config = dict(
    model='class-conditioned image flow-matching model',
    dataset='drawn small creatures on textured ground',
    train_examples=50862,
    image_size=32,
    horizontal_flip=True,
    conditioning='class',
    arch='dit',
    objective='flow_matching',
    cond_dim=128,
    targets=['colour'],
    num_classes=12,
    cond_dropout=0.1,
    logit_normal_time=True,
    norm='layernorm',
    hidden_act='gelu',
    mlp_ratio=4,
    head_dim=32,
    fused_qkv=True,
    qk_norm=True,
    inner_norm=True,
    patch_size=[4, 4],
    layers=6,
    width=256,
    positions='learned',
    optimizer='muon',
    muon_scale='match_rms_adamw',
    learning_rate=0.0025,
    momentum=0.95,
    nesterov=True,
    orthogonalizer='polar_express',
    adamw_lr_other_params=0.00096,
    l1_shrink=0.003,
    max_steps=14000,
    batch_size=256,
    epochs=70.5,
    lr_schedule='wsd',
    decay_fraction=0.2,
    final_lr_fraction=0.05,
    warmup_steps=280,
    weight_decay=0.3,
    adamw_weight_decay_other_params=0,
)
Rows from block 3, named by matrix and row number. Rows with one number belong to one neuron. Each number is 128 + 24 x the weight over its row's rms, rounded and kept within 0 to 255. All counts start at 0. Numbers have three digits each. After the name is the row's rms in percent of the matrix's.
# fc1: MLP up (model.blocks.3.mlp.fc1.weight, 1024x256), inputs 104-155
# fc2: MLP down (model.blocks.3.mlp.fc2.weight, 256x1024, transposed), outputs 104-155
fc1.793 087:126104130129136148149153147157139124130134112108091144107118119132126126122126127168147115143098102129181174114126131067037130120161146116078173125123150109
fc2.793 083:146105109100143140142117164100116127147054141107136082160132116079143120101159166115074140126134114087127090100136159128218137103139127125154154138166173153
fc1.794 107:138132141135114125134115091135149156147121128107134132123150155096172152141131150145148149134147147132171112123104154139131126114162150134147131125102136139
fc2.794 109:153125123130097150139137130130130137104079104137122138133128151160187111118130151124113152126053134119140108120132178145136148093101135140137088108122139109
fc1.795 085:145143119125104210161120105122190123134114141152139118131084128122151183131116091133119130124186106133161122124140123119120106122124123108128122134078119115
fc2.795 090:116156116101126138111130042131130141151129083166111123151134098103086161157135076144145133126139147106126076135122153090145154132144128130145145129132116187
fc1.796 096:113140140103097112116167126160111147147169158115176128153131102080129103136128129086137101140140159124097139114117167090099100161131113085149167127140110112
fc2.796 101:130143126106113118137110099181114134138143101143162136142129135128110127133153139180101109128153115108139105126125164147137165121117113091114112152129090168
fc1.797 081:129144125074130089100199137196136105148119132123104093154094134132100103129132115134131136137135144123163102135119118111122112087119097117118137130137131133
fc2.797 085:146104145111116138129176145184144144133174097128101130119134113147122136098125111100134149144138142141125151130126137148119113088142120112094126075095140140
fc1.798 090:122141087099157146136129112166111139127108093152120103134098132079127111152104153123091128108157110149123143103147126102178157121137113130145118095106146123
fc2.798 104:119125146109100107134177125123131127152157129098133121131122130067134123122140105137125120121128136127124123130135157090139146145128138129136189158152151161
fc1.799 085:173098160176134129186171131116134142169140114115097143085120131161144140137203184125093115139152123165095131126126088097123158124124117150078162140117147112
fc2.799 089:125157114152115111129161123100129145172109128096100100124123128118164114131139170093182107182144131069132121143124137093156085094130120110134176095110141127
fc1.800 094:117123095125137112129119086104161117079128142107172135124103126130145137155078107140150149158107133149154102159123141104161093128141156120174131123128090143
fc2.800 103:159138142117130131114129101145082130092089130112112152147149160188127120094111114124134124070121144112141121105136136119104165110172153192126151148107142122
fc1.801 089:122141180148136138135145114093136135156116100102155125188126122120142129137146074115116112164123145133118078156143162135098106133152120167149135111099141110
fc2.801 094:122116173197125139115113138057105139138116145154154175095124147160075150116157084184139114156126119115132160118137132154137132124135133164155094142132130106
fc1.802 132:138148106125089117126127107159144108172111095107176181093148145140130135143150109133141139110114153132097121137116118134089123065125115130115124137131099105
fc2.802 112:129157138143172143143157150122113124099118161138120146094093129093133140129033137114136115146187137142135142135148156096093122179173107130136110143084139156
fc1.803 076:128115126060128179129088123119134117136123115124149142133134151142143131123113111095184098105092094165163113138134101089160101155133157141109120148124130121
fc2.803 079:113076151076141170121117118126115154108120118130139149115123103093145105138133126134077101121123105117126139090143117104131144152107109141133134120117099116
fc1.804 100:144112164113165124134129093186081130137182106148119135095106120092130116130131118133121089151134125113135134126092151109101117126116081148085157134167125104
fc2.804 088:116115121105146123129151109163148132144104140146093105176169124178140136158157125158130126147101115159122113120118132140137098130121110171160191178128134121
fc1.805 073:111156173125127092122115089099171140120133117156123138104120132103124103122108078139145112139127100083086123143131130122129144107139117094098119132164104083
fc2.805 077:130150181108097120107135140128163133115125120112104106149142139127149129120123102115090125108147124111124124108105172147135129152104151111192081128166132140
fc1.806 157:133102122139107163149087124115149127133112163123104133170119137117129133121117133131161139107120156177140102133125112097101126115139125103112143133125181122
fc2.806 143:137139131111154126112099145075126130121126142090116111164125122118111122112099151107082128161121138152126122087131114048119114143172132100111158126136142129
fc1.807 079:110132124148099108138135118099141115091137161144122119121129128175119103158109069118124106110157130111111130134129139154151115134159093091151131183159111082
fc2.807 086:124111145164102127130124160134165111118138125089132095130099125067175140146113099128157114114163146100115133187119166131128105141104154111128159128212134196
fc1.808 118:105145128089147103144123109144120174116110116068128135085078108138128135149119137136126174128115113100116105120142152104118131126141134129126135152132152146
fc2.808 096:132158132141159116114104175109149116144110118167117179167152135107130116135116148198144131156172150125119167157121137084178141128114129126111123139101114145
fc1.809 096:142165087144127120100153119104143128138127115171134132161164139129150153191128154132146120143164122123141120126144140118122130139089148115127119098143126125
fc2.809 095:117140117138167123118136091141122106152132118138127122151090110161114128111098134146145143135146107140116142111121176114125142129139103157169160120190130097
fc1.810 086:124121085152109105112104116125096130114091100113153136126138123133142128143137126119122131148084104128123117153162149138148129147149154128105139112124110144
fc2.810 088:146141143108137111126137147123133133128115124149131116130124120109140123137105099069105143176109120072117128151106102106075104123161116085138122141145125157
fc1.811 089:108125104131151123165146106147115042096153108123165131132151158132141153138129117108101124153116080155111165125143121136114117113127181111109115163140131138
fc2.811 110:113114124126132104185130131110122136155120116122152097135110136127115152137144135167123115113146139142110119116075136131129128137101099159127140127093134138
fc1.812 146:059105120130103106143132101143129124123144107095141160140187208132125127120113145124127198135148081132114131091121113128137116133106117133133122170101155131
fc2.812 095:120138094119104140147171156135140095107148105126135138148117121159153145147121139091159118111090125133108133127116115167064162100129129105090137124119147174
fc1.813 100:133120138164174134142130158143117132086160147100141116168121137134109126112119150102055138116090154117137090134112125100086124131094119118102144146157139152
fc2.813 108:140131148125138144116116138116150159126128079118126117058112122106175131119169143146128155108141113117131224107110155155145098142131137137149119134131112071
fc1.814 072:126124109111141122122108122110125155144107120115102143161095145126138095143111113155145119116129135131168131088138139126108186143108105135152160145132143123
fc2.814 078:116117096132155140145107130132123131139164094158099128094149134131129124132108115126116150089115133124117140172136122124142077118156113139083158083166145135
fc1.815 103:152156078127132119125148129145132149129131131176093150123152134108135149114155120132133159166142142133144117118148128115120119135125147089146121112132130100
fc2.815 097:119099116173126128139176136128126132170129129143084150126113138163143131115173134115116120098087098140142095097124137105134086103127125121132151170124096095
fc1.816 095:128115114113147127124083141047115100110114150130099146127139130126138185130123124139124151089123112124137080111127149119147110142103116125123172132160132115
fc2.816 086:150154137116134119101150118089145137116106095161088157109113141141147136105133126127095150071170137127134136158136115129087150162137121067146155080151128104
fc1.817 082:168100123167133165112125146132153131107139093128122119100144139142150103135123128177152120157121113146136150095117106137121104141145089121139152046122128123
fc2.817 095:118122121175167150144123172117152119150172151140116083189097119121150133132120087126124153151162116128118107142111099103125175129131127149148144146143145068
fc1.818 116:131167099135119089132143120133135149107090129142102149144108120149117145149148108117164097129144136124079094113157111113128133122128118129126077146112162118
fc2.818 123:123130080156102130132126173178128122149120126154130152095136130148096129133150079165161129128134113157130185138150139137136131104134127183101050133151115115
fc1.819 070:119123067106155171101105129108118141151095103119122120122126160102101126149145125055153131131116096114145111132116204136105150125149155172134112120115125125
fc2.819 081:143098091100163131138112151103139138139159126138123106118127140167133125141119102215092125127109132126139140164132201137156127113129139152106149134101108125
fc1.820 096:110182117140063108103176140099114125140122125139144114132136108185131115136146160132144129171176134132090119137132135139121129052130135132135120125111140118
fc2.820 094:112153118135113127110143119113113098120142073168123123127133091124131115130102095154117138069175130115131129108123148142114153207117127105160094136088119118
fc1.821 107:110153179107111091126105132091115135158155121124166155108123126146133139117118152103151142070137140120079116108133127139110067065146124124090135125159124108
fc2.821 090:161103195114110127130083132115116108102149122158151136131123138113124120131104180131126122029109129155137127124123108161192161149130136095125120161135147130
fc1.822 083:108111147110152084117092099137093130167130108149114074108114126057139107135144165131143164169108126115126132157119134157076109174105100139111106136129099078
fc2.822 091:129128133090154129148097099122152127127115139126105175151114130227125145153141149134134131142111116122121110147137157182157164153164107142154108181156098161
fc1.823 134:084091110102125081114118099131126148178135162121136037130113142124142133126107143102145092130109119118128115161121124096117118144117115122116141171152136123
fc2.823 104:131157161158147136132116127093129142146104123181123141159111136118140134130112137173119122146158139120127152134148172082175167143141126135122122122099104095
fc1.824 081:107139096118116098121115117169098135139142128144142123126118108139133112146128135201113147183097135089121113119137146137124146113123111147192065108113102152
fc2.824 092:126137130084147148113090125194120120154114119135139145122135142101137120134139136094133155178108142130129115131149141123106079108151140113058079131108060122
fc1.825 083:132116102148139152117118109080124118120098090109195111124134111116109123124143152134166124166130105112138136131134071138125128136112136113111126155142063098
fc2.825 093:107116087161097128141148115089112116149139158135155140103150124137143143133107164132113122161110114138130143135121082134140144106130133106090156117087089109
fc1.826 120:123127103151092118101157119107126116123102134136162138134103142188146122149188101140145133118143117124096136127130099128135130133150124045165135125128104108
fc2.826 124:135115123132116130122093157142141116137109115137126142129127134147106136147095143072111136163148119104142127136117101166107139133172136171166117120154153110
fc1.827 093:151117124145133136149119092118134145168137183157141142110155113127141136163123107139110136136128122130147092133131117124128114115147119142131156067145137142
fc2.827 110:109122109144172130127135129132149128157129125162134142138139154088162122120091085100118137150075157113131170069143121104122137099119156168106146099167128104
fc1.828 090:143140162123154136134156110139174126137145121164133189122145109124118154133084150147102143127143136126131124093129148111213131129067135115117184105173115161
fc2.828 086:107132157156146110133163102112148107144119166153111140112137133117125116119134164138130131143137147140133110119132152105013150150178110140135153149140115099
fc1.829 088:143163140171138125151134112128129141179162129113093122105120092107115132137146132108119133104090148107116121128111141151116175151102155090127112120107130108
fc2.829 094:126185140175118143119126113127096126192104107112117100146131127184098111118143128143151123096107145158137096127123136149142110134156115083135122118115112138
fc1.830 086:130121114151121154107116127124096136079144210121112130114158109098126127123157180127159142137121123125085097141140143136047090118138084124151135131145141127
fc2.830 085:120151120122093132127068147127146142117087129087100148105125139166130161137188125147131140122146124122128147148137113099193161141087141144117149158121158115
fc1.831 096:144149148138177102141126120134117100109151117139075143130137135088125134164157092115112168116113120152131127141137137141106127168165089077118115135142136142
fc2.831 102:158083133131128129137163108161132138095152143144120115127130108154120144140158105167119136110142133117128088131133191099118051167138141126164128123099116136
fc1.832 101:147103113112128148168175110090123130158131092092128118144116149129150125136154140131146155123111096141168133132112141157056187073135103108108152122115101088
fc2.832 085:131094142122099133128157102121119128170125108102143142135100138158119140128148160157116142119131127122121153109142134172161113069113098120141141130143101126
fc1.833 167:167115130126128130047124130123150148129126134115135109138147091130125182168124130113119120133130118122119128172043136129123127129121082134124121142124133160
fc2.833 094:128125151139087129140137158128156126135103113119144206143160133166136113110128157071173134158135160100159119109147131112122133150070141111137122136185150108
fc1.834 100:125079155119083133104141121089118121140105122179133074075124144094121115128120128126154151131101140126182101121143151127185090101192154127148153147121132146
fc2.834 102:118093120145078109150121125122173106124131132155160146156089132149134125131162136097158130147142115114142130106158172160073200137091111110112150108081123131
fc1.835 138:136113090197114099097132159083078131128105114095156139146112132173127163135129133116139120125144129180085075142129140111144113147087129139128099143105104111
fc2.835 101:126136108069137122133153148129134155095084109157134093103119133154135114132118133098111130188135128183127093106134142158180097129145121120133163115112111128
fc1.836 086:130122117141118172153116106116129121110100090139203126112114122126120103122138080162100135131150089131116084107106160055059111151139177098121189130117148138
fc2.836 097:132123117126124145132121152108137134125148183137183140143116139137159136150139110081100179139137117129112160103105154073174138125120138107118214122120170128
fc1.837 109:134162135146125108105129128138139129125159174145123140133102103121123106134131121108131119135152142125088147085147099106105098106146121127126111095144107151
fc2.837 084:130142123132144107135120109113143141145108096140118137188122135106148131098123141120112127153148141115124167142158176120168149101131130133123095128158125082
fc1.838 114:106124119140123137126120080127126138123106110057128195133146078139135137117110140119121129133138097102139126107124128127147122127114191107141119065104190116
fc2.838 105:125102156156115124120144091157130119158110092121140184118148136098133107125108125147137149134131138136120104142132122112108118094088111105106131089212132079
fc1.839 089:120138143139126090126123119156133176111149155143110148162123090139146132173160115143094156103114103112096141095160165132141128095126148072100130140141087170
fc2.839 103:133121131154119111131114102162136111119145163161126107077124142144168127130135067187179125125105157145147137127115128132150124121076155136172130098175100120
fc1.840 102:133106091135152089125127134101131112146120139096115128105118148147130121148132132133103132156148155210128131141109126114120153143095131097089128104151154128
fc2.840 095:123106155118120128121165062103139120142157102125114118113124128100129133141103086109108140160149171164115155101128147098051212084134123141124092088112133098
fc1.841 102:135136139114121131132134127111121092138146184133117145123193168114109123133122122123127160112158142116146136116164140107135114125159099081139099163133133111
fc2.841 106:150117125132132162131167071100157137144126143137118104115088152139151122134145152195143117116156125144122129132169135114115171152135130121111149142091127124
fc1.842 094:117135166110163121116131139095136132094152171160119121099118143058151177162157096153100139122128128103162129118125127125117139151135136098108141126135102138
fc2.842 091:132121106139121111124141085121145126115116097145109106163114139173128121139162045086166117133127127154134130133134121125142099148129118096135161128121123118
fc1.843 088:120093137095183109102122121132181136117147121134075144120151156125076157130146142119155151176136181115134111104144135139141119167110125211183108154135136098
fc2.843 089:127136108129063141146137119126108108107120150101086105067105130115136147135179144082120152148118155088140130185133154122082129128128132071167170163181134120
fc1.844 095:113158123144134151104129157144169149104147109114113120112119141131142140101138113109100187109121109165080146150146122103134132132155127110125130072171111112
fc2.844 103:138130111112122111150132168149136134068108138089119087161139116120154140138127100125135129107083138134116096088109114099128102137135139140130095085122126095
fc1.845 090:125067130135143112133135122095116141134096137078111105182124161157132121164159140162128129108071054110160121162146100155091120171145112133119129135123130143
fc2.845 115:138105123136157109132121163119122102149194113216119099188135138130136133125152129072113129106139134131122140122117080110101136200124117153118123142172116102
fc1.846 101:128147139140199143110134125144142140085117158136146143134099120146109118127128130128063155118091123162166105144127090142078157127082115120100132116104081106
fc2.846 140:136131114149095106147130126107103116109121168123100126143101158119106134133133111098138154120193123133131141137123152154136126127129123137179136114185142138
fc1.847 089:097120112138169139110128106126148138093130095120098120166110123090125107128160122124119112134119096119117159123142107108175102108143122136117160162109143164
fc2.847 086:137095086141134146138125112127138131131123185101099117143129124095143128130156113112120120147127127152131140169141050110108159082141131165163091109151135058
fc1.848 096:117104157117122101133129113160106148109128127136166121153115142163147163151156149119148120156126130168118100097126162104117144128124127067161151111161163149
fc2.848 096:126147082136163137115122135135123133134161158116142097098122105094105133127246156150139183165096098118116177136129145092134122077106128144167150093174150125
fc1.849 109:131157127097137133140123140148095127085103101123164109091126133100148160138101146159140125168072111137147126131114153128129114147092131120171143140123122133
fc2.849 108:124138087111106124123167161158125126101135174139140136167129121083107129114104133079119108082116130149144122107136146167104152148179125127103185119108125152
fc1.850 100:132092099140091124122184126132165127128114158132154137102131136136122125116194092091137133164126143135153118076120091126114172138118094115084138119172084103
fc2.850 104:111166154148197098137143112109131146117118161122109139083151123084129144124079124130140112120139127141123127124124163118118179145156114111134093160124152136
fc1.851 094:135161173116129104101129135144102143155147108121149126123119123098126128128172114103085116125139116114073140059113168144172111110114125124114131120092125130
fc2.851 103:139192131099105118129098132095135116168108129123154133119124129077116125129115122103090084118148122175150171115116100118115166089159134131106146086132148086
fc1.852 155:000121130127114111159119118135118135128141124131118135141171147125128076109129129134110169124134136151134136068162122129134135125135117124140139150148125117
fc2.852 085:118149128135081128139143143131143140105076164152146113122118106160121134131106155110147097171138134118136132139131103129106120102116107101124165109137156119
fc1.853 114:114152140166106108150131139171128140148135120143155108080126132108115124109116092124108118135122124161101101141125111178131143157137167065158133117133161145
fc2.853 116:122105148145102134126144110176153124176100142116119113099130103163125150127166101179123132162119148133143159125124127155130132126095115147110131151140097095
fc1.854 123:111158110147151121113160135126130117141147134101101119131113140179112165146207109173160106189107148113078180122167133156149151063103120176113136144131128153
fc2.854 130:132108129153106124119142117126128126117097097119083144116138131082089118132159140125147111155119127134122152161122126166104153154140131173127131125137100150
fc1.855 078:105145096153117109138061112126152150087090138082103144141154124144126097135120112120192119143128137135121123141123141106127187161111160086122156143053093185
fc2.855 087:155140140146121171112083097136116138074148137135095134107118153111157107123147119181051121143131098110120153149158157136129078153152159143139167135093132066
fc1.856 102:085113114124167074122130121137122087199104125089129124128151119123122141106179137090127127147145172144106151174156157158157126138149180105128138063127132119
fc2.856 101:135123133129092125113119153142112116126095114171117106126170127139142135122106115152126117128139127157145154102133093121167145099152120142141128082095131160
fc1.857 084:134098105109128130116174119131095117137118133111109131164113166078118148120141133124144149108110143123154119137123090137205126151103136111134128153122055057
fc2.857 080:132158141141160136129125127132134140112151133115155163141147130164131116127165159161085134105127111128105134109126119127140109144124142149114126130095183195
fc1.858 080:121157072152096142120088122192160122114164101118110131144148142118127127134117107130116122150113114086149130098137132099090141127149139180123107131119140137
fc2.858 088:156136065157108118147085148207144133130148152118118114130123137122156147145148103100148135156166137161136128159129097118158112104085139127117122136121135137
fc1.859 120:124148105167121123123103127174152108121090125127172114123120135077141142137179168155145133126085139150110117108133178157138113057136145086111170134113160101
fc2.859 137:134059117176102133119118145200109127127142100145073152124127124156086119138128146133193135114148125134153130119120147142148067097122140080109141114151112100
fc1.860 110:128118110076147151151140129144094108117108130133114134116132151093169139145133117089132166161175127104120123121146076099060080093099123167164149118101140117
fc2.860 133:126102124144142145128088135070146130142116117125137121102123118142134139134175104136129105172135141169118109117114139158151136100155135168154159099109117170
fc1.861 115:130135137094140077129088134129116143173119118110149111119121150102119148122166096117117138110149122117106142142134136146090133061107130125135139139139094129
fc2.861 106:121108033048137130143167114137166144097116120113171131143120124158117139139082145098134121144140103127135111116110127168174095133099121124127124126116115128
fc1.862 076:146133144118151108132101109119117134122174115145121175121115135118164149156154115093108124095145140139123117140134126207108136121110117054156087100119130134
fc2.862 088:134133171111143126131121097133138095114095129130113116131107133160107125135140099178183113098169133095123124134122130203162137103165116087099105110133114159
fc1.863 085:125133064088117107150110147157070163123115164110195128127153137159130140141163147163165111102096095144110150137126153116129136103132161129086151163132147185
fc2.863 077:122108144086145129125144123127124125085132175132193125148118131111112124119145144129121118164109119177128127091106147134221099092119129124116180113125119133
fc1.864 087:125108086108120168169124111188176122118138128099131161137134101160145106104081095163156101129100147115142114123095094159150088104117141170177122114110162122
fc2.864 087:103120066108151127146146159133109123130118098122130127139140112098145132114161142075071120136088133117152113115129100144116155099184117144086171124126186188
fc1.865 085:131135154093103166148132104141129126152173124171118211102095146139144146129111141085161138139119133149150145089155148135178121114149110139127117151156128106
fc2.865 092:095114173111093109121123135153128127123189158169126148081137118101110157112118122131140130147087149131118097085169125130054128101125102134122131099142132139
fc1.866 105:127158142160090122122213098122122132171113159124129119117118114081132122146087140067093153150093153067126133132147123175167125147167115127119121126116125119
fc2.866 108:125139143112106131125083167112130123108135160142179169117122130101136162113168082125104119094099143110124065137124115086122152035115099120130131147133137115
fc1.867 100:078153112127151116132133142097150154122117163127126123128132154130112122133177133122120084138132102117136104136125156117118145142124165140140102112134182167
fc2.867 092:122143090168185119129137158104127148102151125138159126110158123114127124149148097107120126134113109129128117119143120160158151124143146105126109162136165114
fc1.868 076:104148180116113124108136152126088107166134141096201137142151125128131127122116126155123123172099135141124160115166128148157164134130141128135142107147132121
fc2.868 085:119150148129120152133122177136123125149089072083217121137128115133105140125131127109139132139113129123128129098118131129113066147136144126129135155132134160
fc1.869 130:065139099149166072099146142120126163115136155149135143163099097142137115155134113093123131127123167125100089076114108126117127135093120109126130106126121072
fc2.869 132:170134162155116114150147078116171132163085106154147159158146138157158155139123124138130117154162091121131114113092154147106145144137165125110121150109139189
fc1.870 101:176150092069157140127093110134120130165149136120143165132139154145132124137143203105163121147135132129135070129140136146105135146139109192183097102115141073
fc2.870 115:135140106077111152118132106115125132134123123151109073146124121143149110127123107099136102163122122073116128164151190110068128166095150121142100107131142129
fc1.871 107:165118136092131132154141145143124144127141069150130067135168165122160128132139156128098124135142155163111095079097144124151111155124119134117126198192140136
fc2.871 099:135214137142125139100207127121088151136147079100145125108128157103137137113125114119100135130183132130123133106153116134120115117118162096121162141114154110
fc1.872 124:123092120219138135119099124127119155124159120121224134135139147126130137117135080138079108143139144127141145124145096130107133103151137117171148131084104132
fc2.872 109:131151130157150127128115137104149132096151145119098153136118132102095126133133078114119108088162128169133109133123137155161115128171127128098101121089120065
fc1.873 108:113151129148115120116126143116147118102127133140146154113152125172136132122168149166143132144138150110109119105136095120147135104156137126119142142140104140
fc2.873 126:124118104139156130131111137122163126145165184064158162123113152158149139124168136168119141109100116114119114148126167106136051117159129167122108105112145156
fc1.874 093:155118117122112146170130072138110113120120128126122158129139171111139136103127125152164166142134107123110121147104132138153141166112141127124151154101129119
fc2.874 100:129114151140131138212105158122144097129092074195113139127176117106146129149148142184122141120155114124111097132139125140112153134136094116107197158105116146
fc1.875 075:099136128123116113124143110175143090154138149142139195155114121159102122150134113102144136115133130150141117113171133131109127129155175123116104125089082139
fc2.875 088:149124154133135151124125078129125118155099129113140066126086107109144130123123095120133123137154120146124100126121159104095139108104128143137143131143108113
fc1.876 079:115109186128143103091152113103143122116112162152110125153129133131150106111152129136125167121144167146120071130132121095130157108084110112142131110151108108
fc2.876 091:111105163141142134155157144111126132184117101132121125160115118129117153131162136162089130137136116106128135154115122099089117126166114110139108126162141159
fc1.877 104:133159198138116126151165133155131153125127128156163141110128130125101151136211095125108147116128142144111090137123159124133085165104107076146145111097170150
fc2.877 096:141134108134147123157132100157126139111136128123128124131111155144105169129124148144133119150126163113124136120136139108075111126125092125124099083109056146
fc1.878 088:146108128090116128128185090088120122094193149143103161107142119172136132129132125115128118138099155138126132148092053113130115113149119111122142128127126133
fc2.878 091:099148132151149115127106158145100088119119130084129130138091141176101126125169065155124115121129124071122143110135161144127128120175134104164147124166139141
fc1.879 094:119171167102110149140118141127085132180157109128179131156137110161127140127088106119148129131122153129121126150139087081098164129150190137122170114121142123
fc2.879 092:129161185095090105143134169132126113159132147109197119090138122076137109122119120156117104126135150118129128152154098116143087118096129094125151169133123155
fc1.880 085:159133096149111131125105123150102145063127112145122139089143130153144140167158127106102121148128135148128092126131173121096124122157097113132129116115125097
fc2.880 077:150112143114155140131152125132131114155123139137129110128109132173149107125097052151157118217137122093144151147126104122063092164144137121109116128118077184
fc1.881 085:121114111137133125117128146131113116103128122135075139147105138130127138145133129104138171160154180104118105130132129127116121088117086126107143112145186138
fc2.881 097:144108110144123160108176129135125121118135076078160124117158102125137124112150131134136148131121104120107033157129142130126119132058116116165112122120086136
fc1.882 098:102151132126110103127120103132124105131132082170126097061109125132158107123126148113123147120151111119093168180142157111134127148073109130146135155119152146
fc2.882 102:135107107164126120136109124149147124127189129156131114115121135117158142141106107114126121119201148157133113121115154097105172138129119110107122129197109133
fc1.883 115:096148128131136074166152093136159134195136163116119133142083133116135146172140130148102157138143144145169124127133173126132112142163157108151163118142126123
fc2.883 123:131117122123145130143141162169124122095081163124107103145155099138167126115115094118085140108081138107127099085139149137118210122136117158139122135181163122
fc1.884 092:130125138132138109144133143153169152157123078121130146134133141128144097159114143102088141144117067154099102133136103141124121129161143129148148145123079138
fc2.884 089:139138124122130105127104133127123132079128118164116131136134149144146141105099158161170102108177126098113088106122093101101092173175137123123123139135085158
fc1.885 097:173131105109139137162118133106103148134152091134130144097137151128159109123119127168098114146165167096114149128131114118106105151110105129121149138126136139
fc2.885 089:118070147178146126137131111125121126123150091090139153104125132155178132105126130122133131149107133113124142145126139106151155163135124132111179148155144106
fc1.886 081:160152099095118110119119141129107122126130109133153129141150140060161123130073141142126167131117137167096149129119113187136127153145187142118089130138140159
fc2.886 083:125133053162112124127095151152155143113133128100161191146154123118113145130101131134135138156125130098124086134129164130124116144126128109144121144110129092
fc1.887 116:091162145163137107147138180128125149108126102094104137086137110112153127117152126134161115178147163101153145116136084093094118121106159106089169144133145110
fc2.887 128:139071147120147130111119119108119140110157085110144109147150117131103121139137110126147149125166128152126167091127152099135186121095143162097126138117128128
fc1.888 090:134146099106159163119079087103111146156152114128109138143134144106151111105097142126133123205180177138128100118148125102149176129125144152159144141111129095
fc2.888 109:165126153129067113146094089156134133143155112122122089096128151146159128121176161153136137077093115078123171130140141135126154104075160117140132113129187162
fc1.889 110:108099111150123112100121149189109125102113156166109126098114125155122122126122119157094120103138129136109123137148126136117118094079103132164129132143167130
fc2.889 106:098149172117110121106184126148116128134127103163138096108114122170133103128154148114122107103140156132129157147138126130080082159129123117169102167132053135
fc1.890 103:140121105126128124158189125119142118131149159105109137129115158152157136147112126115167156137168144111102137118149105074123106110120143106121143125110158141
fc2.890 118:128082125137128128111115104149138125094139062146092134170127124159129146111111128146147131140137131113125105109128125193157151110103115084095135148132102160
fc1.891 072:122077143126106105127135126116149130114148183156138128119119133100114089191163159125189128138147102123108147131111086126139121145152137104125134179117152097
fc2.891 087:121140090151132167099095193129131123184134118123150118150105108153144109133137119141139173121145127126141110113163114135134084152133134102122131126158132150
fc1.892 089:148187121112127103107139082126124132163118120119112152168143125162103157147180094125111154131155124166109101093146125124175131170153096116143113123108114111
fc2.892 095:124113082168117126136098135155076135111130115099138135119121118149130141114185108145126110186157122134109100125141101123098145119109134106175109173104132093
fc1.893 089:119090153180156132105113111095127135092129111139140163146138163097141127103144129150097107113117110099087106091125123125035142144177105121147102095124139115
fc2.893 095:132095172137178096142125158116129126084113155118154093140136137144121126158114137138171116147148111179132128158118146123175113145074119122096080173149152115
fc1.894 126:152123163134134117125119118140126120124157117176122116132121112126133110128127128107143147124134158132125123152183151114143147113134157121136119144149091163
fc2.894 099:153104128103121143122122124136126138123053134085124028147163114155157137145123122098150123109098127119114132125155085167047167112151109142116150069106163143
fc1.895 080:119159135105110125159136093117127094125087104143155166165089141117137146148156107108127135090081139113166102114114166096128128107156108137106150144123110142
fc2.895 094:131193134118129125137136130135135123123181133133155122127110144167147108127149083149136122095085114132122188149132138120105126105078132162141147106099102170
fc1.896 094:104135148158136107108145143137129117144103126131096146112083119135115117116175105132072132115125092113145117136127111158151080179150111135112146136129127139
fc2.896 084:174131126144147114095120105183139148098116056101097120103111109144091149112132122124158117091215147136131085144088133136153128155105100121121104107109089156
fc1.897 076:153115154099125152139061104119161131155104172134149125156116140118134090128121112108145135119135095148142107134137099086154144134070103127124150126160138116
fc2.897 084:108119155095117145106071135129109129153153124106133132106133163140106117126130124152085127136140120093106109138126112102115092111197113114168119127151135148
fc1.898 131:130118119107038138156111153093133148173126119132101144054114143114132154182148139156223128137151142126163144120139153123165133144184175112161099139115150113
fc2.898 140:121114130107033116135125141100141117171146150106105123253112128151126145117137129110030134120165139147127094142113120131107118137057130113107121116108162121
fc1.899 095:130095084179170155138065095106103133188120116072096112147141134131143119122130158131157152144139094134185127139107142160190075126149113112164136151137111134
fc2.899 086:128102079140120128120094068135109142150157145126130164103161147147130146131213119102128119131091119120148143123110199145102138137105132092096106108132087185
fc1.900 144:110134109147107109123142122198120125115136119130112142135114125087144133151078161062088130098138162164101127127153171139137167144168119177164138128110126105
fc2.900 156:124118102108135119125141126124143129099118129108140123070126127108162138134126068113079138088146141178134145150133159147115135078084123127149120117143165091
fc1.901 124:117120125127129152096115113134069132131145149131140130120149123115167081088104107107124117129162161127152156110131128147134145169111142112158185124121149110
fc2.901 109:130154104098144152164144155146062144117109126091117158129097142135081131127151101093125114145182127104127126135141108137139148158153114132123124121113120107
fc1.902 098:123136126147121113116137104141161117119097129091136103122122109105156153159121163153099161135134110143102140129101189127124134105137076113120138131125142116
fc2.902 115:152141135095073146116136133115098113141116130131105078090134124138131113152148141088169115132127098131150150116132145167112107074134136134090127176127100126
fc1.903 069:115126126085114148117134108095145122056120065109120117126134094124127082118133153153156119158134113173124098104131126108064098103113128155131146135110125108
fc2.903 086:139139128041115130135147130099135116087127194112125126130134135118127130151124123120119098158140129076104156133134078105153155113139130170103156144114120111
fc1.904 082:148141168143119093047139127087144164165124155117138145122169111133124168135117137145151145149117133096131116103123146157146124123123126088112149137144092147
fc2.904 094:131147164130119144121126185105122133162133126069138117124138126139147127132114140056107150154127129159131131171111129179122121130132132084141128127151117094
fc1.905 086:137129104100122122113112144134126132087152171153141114127123137128139113142050129153108185149099131131122153124146115125123133164130135130160127198123130138
fc2.905 090:126103165118135131123111164139131139086087115199124108108134126108125125124100109129161126127114112145143099133119160130139115172115117126119137099125129115